python train.py --encoder_head_dim=32 --shampoo_beta=0.95 --warmup_steps=1100
Rows from block 3 of the encoder of a small masked image model, named by matrix and row number. Rows with one number within an expert belong to one neuron, the router's apart. Each number is 128 + 32 x the weight over its row's rms, rounded and kept within 0 to 255. All counts start at 0. Numbers have three digits each. After the name is the row's rms in percent of the matrix's.
Before each expert's rows are labels from the 100 images, of 14848, where the router gives the expert most weight on average: "top examples" is what is common among them; "colour at peak" is the nearest of a few named colours to the mean colour under the peak. Only what is clearly more common there than usual is listed. The data: made-up ball-and-stick molecule models. In brackets: how many of the 100, against the usual share in percent.
# router: slot weights (encoder.blocks.3.mlp.router.weight, 16x256, trained with AdamW), inputs 128-255
# gate: expert gate (encoder.blocks.3.mlp.gate, 16x128x256), inputs 128-255
# up: expert up (encoder.blocks.3.mlp.up, 16x128x256), inputs 128-255
# down: expert down (encoder.blocks.3.mlp.down, 16x256x128, transposed), outputs 128-255

# expert 9
top examples: balls: six (29 vs 9.9)
colour at peak: brown (36 vs 12.3)
router.9 103:092122151133113115116150145150056180108148157115122100145178122106119125107129051103136064135100137132073081088143093116143071203088125087092134124120139166128129154113152113146033157130134096099105099151166150113144123103102139170126144130088130111184131122164111093167103042095109148089134191123105136157146099123056081148120117099066140100150079113149106084151118095126107104109121
gate.1 090:106133143086177104153156158126132213162102124099121131143094138076102115124166146116063118217091165151174138141147135121129049102142220140148150197058108094073086088097122094153069134127133130148124131153126146090136037175121126141157131140126030164108061139206107174131076116180128086153138141166100085148077174120113118149111059045150116139097126112069110145119154112159113098075142
up.1 082:089123147091196132130167168119168178126097126149153097147077164123159155125155081117097116201092164166184134116173112128138032118169169120090138198064145152084109081133112081141081112132120117108128156132077124122100030121133107159134138128121054135145064157217098176163084151156103109167140138153095115149071163154100109122088090056125050109121094148094104111114153123176109092113126
down.1 091:091154166144123136158082135111111066131143113121123132090134117098115148131164165069148118080124118073167149162085088129145170093091140117081088130123198109140134132116096167137170088154078183068130109151220175117158128125105115162062138097111112072136089170148126138156130147143175157159143109140126089139160179100149101159115129104124101121131114117233133210092158186154081150141169

# expert 8
top examples: dark backdrop (100 vs 49.3); small balls on sticks (64 vs 33.2)
colour at peak: black (68 vs 36.7); brown (32 vs 12.3)
router.8 115:124157122086125052159188157118129106090083106102147152125168150144194094063157133089135122159111157117110089075122122141052064164168111074115115148142137170181128105103110107186115072096097178138189128148121116121214157105073111161131125087123113081140104148121145102135072154071169102115120133082075142079141117178113073112166148117080145114135116140141120138161152144133170159161139
gate.1 129:160201180092144168179132156105104077177167122193115161149146093116081104183154157137166105108164141148181121129100126109191151105156132164138142168118068131102120127215119094097133156064149099112073135105126131176087103152135175146139083153116122111042074129177132131113121118107150191180064062152128134128152171164178158112161143123105126174100146071204089114139138089142157120162121
up.1 137:124064094193069100140114085090155120183064135092099117138116098179170140060079133164145138158110117134145098108185133155125160121117141144167105125133175159132173152103095143134163149138095129114107117120110105059176122145142118144119159158157133126187112183117098122144147132131098102131162133134203153149147097108096171173093104102122119068127117182041103149162111136169050151133173
down.1 118:084069080196109161038151192134154127116138160127186177122120115165182115111133137082137162134089104094084122112090074134067095161134124130118110118147176161131083090122104133140147165114135160135163151164098158078132118134119086165132132123115113131134140140136116180124073120076131073086174191049085150114148127127072087181184097162186149086143112146149102164131108098114134137115146

# expert 12
top examples: space-filling (100 vs 32.8); dark backdrop (100 vs 49.3); branched (93 vs 54.3); balls: twelve (33 vs 10.5)
colour at peak: brown (40 vs 12.3)
router.12 064:169103197119053091133144102151125127150101112111081128098144144115109116066167111098173104141107126167131147093147163137109109177131160107167143105148146151084134156117126107149067161081138100128162071187144091137158140154114143164126148097220154082111087175117066064056110069134133133096100133152171138166165132112158094150121163115110185143121062102118171099222067123148161092154162
gate.1 116:180182115110115169091120135127122070078079083075131126070132171122097128118085133161126164158109121130118114218164118064129107145140104137135106096157117069139147156129121109097132073143194145165182111126118135157092083146139164122100121103126123169146115142122074177110139148082105161086110209165090154164126140103152094120082138080068192113133137097109149177097033137109195128118134
up.1 106:169180092139116157161136146157105182163138112110113115137187191189185156166129155163166163108145149170149138177137126097179129138117126058126146084157142095164064120121091163090172088150124102148152120150155191091131104156116113131160072176087022097124115134124031125165092107102148089119176115122094130133112096108090102129110113125153134119102079127119086189105103110110154096068113
down.1 095:166111127077124140127093098122162181097077046111069146074089097114122097099088135093179067146117069050139120129162134171080150180107129135089087119140090123138122117133134121162086122110172158111161149174111112132106166156113149164117092071182169111154140111116079104077091104136127096142107142160090142157120151135184163155088152147148087145105146149121126127094117119088133140135100

# expert 0
top examples: dark backdrop (95 vs 49.3); small balls on sticks (93 vs 33.2); balls: twelve (34 vs 10.5)
colour at peak: black (82 vs 36.7)
router.0 085:104124066158120063106099148169131157164145103110072143119139107144171127135120094113164086124108065111184129120113188111128094179141094117095067034130087142162141075148058091205169153108084076143153044172118144151190118080105103169115152140130113207136136163151138146146132142137180069139148130155123198137151144089143109186159095076145136125163079116167122102162157124134079120105095
gate.1 157:122075174180135135138147148093098125114133151193177117135158167092037212073160150113074155154128122146069178121179132197168176099129140142144106104206117137061172187122134169138145087102141162114165164092099139131098124141138127106153125098155147095142121164099103160125110104124127165147087129153101186130082165205178123096085104150153105112135130122101163079137101134139137114174144
up.1 146:121181084072120115142127102165168127138112116069095161095098095155208044193107131143205093086130125115177092142076118059091097143137126113116140121064138134189075061130124102135122161151121089165101085134139129125147152105112136163090130165113106156107131093158163099130140145113120089097152112111149073115177118053075139174185143084106152161126116129172084181107167124116107152085120
down.1 146:110167092213173088158109089158169145140147180082125098115175132115150161153159141121059142121133116143088163171175161160127145142103086149064133137097123179041132145102113077131153106108141185073151158081116122121124093125088138105058154152137131130122092198154128123119102164075110176083134133145130078131169127168092139137166121112143154148134150053098125091190183158108068177115129

# expert 4
top examples: dark backdrop (100 vs 49.3); branched (87 vs 54.3); small balls on sticks (77 vs 33.2)
colour at peak: brown (60 vs 12.3)
router.4 100:152110176116074083174186126110106101180078099124070158131149122188171129146128089129209105176149172111151145084159095134092080137177078115142113134114123161151141141112111140172137116119094103086137066163158094144174180115119181200067140149185154154130144148116083066160125146096123178106157163170133182145130167118104087159163086098103201129150034117124158161092114121118161123128103
gate.1 104:192160206148135128106182130147109170161075141080111086144148154165143094109089104154130058159168102156158056117141085139143173138151132117103125107095124183070109093097114116194152090165135127084090128101111160105147180156121102196193115166149117119109139107151176093133101138092124185086108155145070103088132113132124059120103180141097110117131072157084107131094112185129197166126122
up.1 094:211151187137150120061218151109141132140097125149152113149145140117159118098087116152129085149131114133159059119141121158140130164152128090123130120088167138106091106102138066190128109164121156110104125170162141123149162126101130208127095163177140133129167116149176099124101123125087135094132126105112089093138153126125080101154162129081129148111091181126105132090133176109174184121113
down.1 102:119132134120173120147107144100126170125102130114124119094156151128143108112125094088064077129100118159149121105127136115136116102201155057129124172207088102134165146160068132126115118099121128112143151094115060101070130180165073136145148169105121096130069149097160093164136166131199146116097144145213137120126106140137148102181113156117105141096162109149176134126144111136130064096139